{"model": "image classifier", "dataset": "drawn human figures in many poses", "train_examples": 195000, "image_size": 32, "crop_scale_min": 0.8, "horizontal_flip": false, "cutout": 0.25, "targets": ["top"], "num_classes": 12, "arch": "shufflenet_v2", "norm": "layernorm", "hidden_act": "relu", "depths": [4, 7, 4], "kernel_size": 5, "stem": "single", "widths": [160, 320, 640], "loss": "cross_entropy", "init": "lecun_normal", "optimizer": "cautious_adamw", "learning_rate": 0.0033, "beta1": 0.9, "beta2": 0.95, "eps": 1e-10, "max_steps": 12600, "batch_size": 192, "epochs": 12.4, "lr_schedule": "linear", "final_lr_fraction": 0, "warmup_steps": 630, "weight_decay": 0.05}
Rows from block 8 of a small image classifier, named by matrix and row number. Rows with one number belong to one channel. Each number is 128 + 24 x the weight over its row's rms, rounded and kept within 0 to 255. All counts start at 0. Numbers have three digits each.
After each channel's rows are labels from the 100 images, of 14976, where the channel reaches its highest value: "lies over" is the class under the peak. Only what is clearly more common there than usual is listed. The data: drawn human figures in many poses.
# p10: first pointwise conv (model.blocks.8.p1.0.weight, 160x160x1x1), inputs 0-79
# p20: second pointwise conv (model.blocks.8.p2.0.weight, 160x160x1x1, transposed), outputs 0-79

p10.104:145113141153132147115122159160138141186092112114119117134148098168164166124149162155148116126162141160161146117166112115157128153141142125160137161127165089153137162174140147126107144128146160118146119141129121135118131115107148135104126119
p20.104:122142135127125133101147098123110147107129122141104153146105104126115165121127143089131151155155118103143115131148137122162068122129143080121159147126153120129176153120130118100075107108135174137122128153130127117159163128186099160157136125
lies over: hand

p10.136:186098119167113115139156101132112131158150127165142151119149131121116150113133111131183132179130152148142132149165149124162128157141156163152132191118121144186129136153162130127126114114146162117123133155119136149154093134120112165138108142
p20.136:110132118126117116173039143171099136135146127106111073120130142099138115134177136108123121052105104103113144112155133107165106134141072125139151114138076123170135118175139096130142132083100154120110095153133136122156134084161165121156100130
lies over: torso

p10.39:163120151145112128110111151164142135179094130132122120132134112156169170147144159167153139133156148162155159092180120111172128135132137131138116154134152090159144148171133173119121152121163146114150120139129133112127114129110150144105146124
p20.39:097139117141143141114139100121123133093130129109109135110137127156104155138165122085140163142128138117133119119130166135146082078125161066118134147123116142106131150125114126111110109066107152110073116131112172091122126156158101121154152131
lies over: head

p10.117:117138158114128136143131128103141129078172155145145161129144156097099085128127098087111142153092141103083136141106175183106141131140123168131140122157095169127150128099127121186152134145115129150122144163148142140130157140143128135168149176
p20.117:120156129129101146131124084126135132124140139122123131122117097141138154141161121151136147125135137089164142106144129143104144081122122133150106083153108070143124143104131097119106149161100129071151123129111131120135086162143172122125133136
lies over: foot

p10.83:126139116152158153162129162137096156150147131157125123111153132143185111126142125130140095082173133158142145141124149170133145125159130176085099154169142146140150179153146132103145132165120126156132109128153150180147144118189157137147134129
p20.83:123102107109116117178136114117131124162130134149119100123142144096127109118139113145126187117108128113135104101121124120135123182133100148111122124105126113127127103142158103084103131158127124107068105124191073108139118147108155109134156110
lies over: leg

p10.14:156120152125118130113120148150138113165088098125132140174131114152165165125152164164168124113164138162152149141151139104145169156150130126159120156123156098154127162153139166126087155106147120133153140113104103144118136143100138142083131120
p20.14:106125103115122125129094118121132190116158168147146119144154103157155121161147136103111167132144147127120115126126111179110107169085084124144122090116141105143134124124115134141154136155103128128162130085071165118140129154155123149125143107
lies over: head

p10.13:139149151164165152159170143115155129110158171181185159150183147119133113143150154105148130150128124149153140151126171130105157122130166163135157154142142168160157151124130159148142136128186149115107130162136120162133158146144134157151153168
p20.13:119180176158113150116143077108099106108100167102075095159171066110142175153144119189120123127165173088093161151125128164128141074135120099119097133131095137114121110108136142147122125102136093136129146140097115082090138152077139103109119096
lies over: torso

p10.79:148137122140125138173157095135141125128145145142123155170192140133123150101146115155160113127113147125137145157128193141137164126149144136168154147168117154163166130156174146162138114144115131124126143106156127140131100123164150138161100126
p20.79:128147136141111127103173067061097113132121130129115170175101061115119112117119139121129117184132130086130107130075145120115162139158161102103124136136144106158126156109139144104113123136167139130084145141138077107123131143094113195105155158
lies over: head; torso

p10.77:162122137154124145104125151161128137176099112136117122129152099182162163136171149160164118140157134162141150128179105099148126148145161133164140150124145088154126153159152176114102142107140169126147123144131137139115131114117152124094127121
p20.77:121151099096136087104161090133136126124146137142154158176140122110100143172156165133151125135140121126130127118141107145117144092171181074134098094145107064165079139105145098120118169104139100127119131179136125102152128117153131116118130184
lies over: head

p10.95:157123158161119129117095161159144115176116128121120125151151120169176170146164142172149119126158150169148130122178131110152149158133143096155128153125158094150135163170144157142098133106167141125148131146146104158105142136140156151108129105
p20.95:119150144117119130106133129107132148134154142127130129137134145157105116118157121097139156144172104109137127124140148140120113145144151154138150115118131098150111126119178162133115132132051149068122116089094148108115085133151130132145138119
lies over: head

p10.9:137137134127154142152103183158147089150134119089124120142173146155136154124161140153162135128160153172141170129141159131150129169139099137136155116122164139136134176143091182130134115133117141140147175103117101158124122141124149152132143114
p20.9:139135127129137135127123147153111140158137136156105096141169197141122104124118082167146069146121124167089138152124136116112140106104128128135115104144116124146117094143145111151151166118136149120149138168101096125116122136122134111099111167
lies over: torso

p10.151:175146150158154143170128112114161156112146112140083152149117123107111155115123147149089154151141136122109132148116142164168175179135093114141151145146098172140125154139145128154136132137146121171150128126161125155158076121153139137161152160
p20.151:092101106106146135143133168149144126126099073123120148121120161165122130103123166129086150122125158192108106147163111121103139142115120153152138103149166134137125107071129160160119118155095136138134144147139149164113107120130139106161133109
lies over: torso

p10.135:138141169108141124155141126135178171141164180137106183164112143140108128145138111117113162130143149140100139164113200168126119123135129143126153096139105134165137094141151121165140136159116127153147187119130161112148116131151123126134172170
p20.135:137118101104126116100125134081119132113136108101106120109083093144071108124087134088114098126136113104116160183155115085155116129107111117179133138143151093148184146118117149141120131062110176115189137138144161132114119098128126125149167144
lies over: foot

p10.90:172149155153143151120113120109119145119157152126116129165126141153140118102183114163198151128130132133124182187087117136165140131125140129170189178132137111104121107151157131121127132150095128136129137140131147136120151144103124105131094101
p20.90:128132165136142152081128149105126096096112151135107147140124157148102155148120114114112122134173131153120118147069091133143127101116148076144159174100126128103135129118103141135135099107148161114158131094107143147125142126097099155120128148
lies over: head

p10.40:125122151137131153115133166163150092130125123128125137137150116166155133133175144157130100115161154153136170126181136091135136123135127119162122159139163140115135188163148173164152169115126154152126136111125119152129138109117101176137164129
p20.40:117126099126094084066149112143128108043115142129085133130113092165114166114130131100145167127110140098140120153097129106106112132069130106137115107108118104107131166111068122128116089093115141070109124101163185110118117151126111122156129142
lies over: head

p10.150:133137123142113137109112217155149126152127159137169113135172138165162127137152137147139136139166161136158109135162128121152125106140115149183157145132145111168133143122144176153124132075130127161124148114133168141141206133141138170136153113
p20.150:146087088114114091162133160159141142138095107168131115106118183156137121089118132138117141135090121210112120132139173123142162101115120117155098111147097124150132118147133110134144132070103096130114110117109127131115162148100103112133143109
lies over: torso

p10.94:141147166116114159151103123146169125161143181163154150149116133134120145148098128125172174158142151113097096139188169149143141121138128153120123150123113143142158088116152180162142144158170150168135140148132137140109130110154154181161152153
p20.94:130136099141102097132115149098084130119113130163141135114127156124124143111102143040140128144160111115128101123122118112166113127172137132126142113157114145145159144146117153182146126082158131145134165145137120129124155066163039165180168149
lies over: foot

p10.153:144125142104141173127141121161148139096159178177105162116115113084135123155151124139138158159121160122127140144140173125117135091143125141137109159103133174133149119116148135149164108171151102140115148095147123134112152129158126151171152146
p20.153:082125141114108126088124134155133144103123123094146126150109116156083142128118147196103092135141101115129127140162138122074109110105134147068129118111150117141125125102129124119110105139125080111108097107142150142123111091161143120172103141
lies over: foot

p10.99:118152130150133128139117129138116162131147118116103115133138143118142142139097154154148168146130164097175134107155098108127180132108148147097134129140142157127155146127127124135129143116186129159145103161129148158157113105172107136156137138
p20.99:147104132139152127133146133094092109120149095142111125126122114119116131125130127089150135135122121117117161170152143115117146155094162156124135152125173145149171114162153128154108137164147097155124127138159101135136122139098161131079148099
lies over: foot

p10.28:117162155139159159137142111163131121149136128133118123125115095132137158123131138183123188166153203131150125131164151106111135136150147143098120133109156133142168125134144122124169138122137140138162101098166116117103130163132174104161126143
p20.28:161139147145208138108128166178150113096185134142107170116127133107137112095138166185157108126144104151141073089070102112119161163125108142104171124117108124098103109087078143100174163114102119124105128122104091118122100115136091139110109150
lies over: leg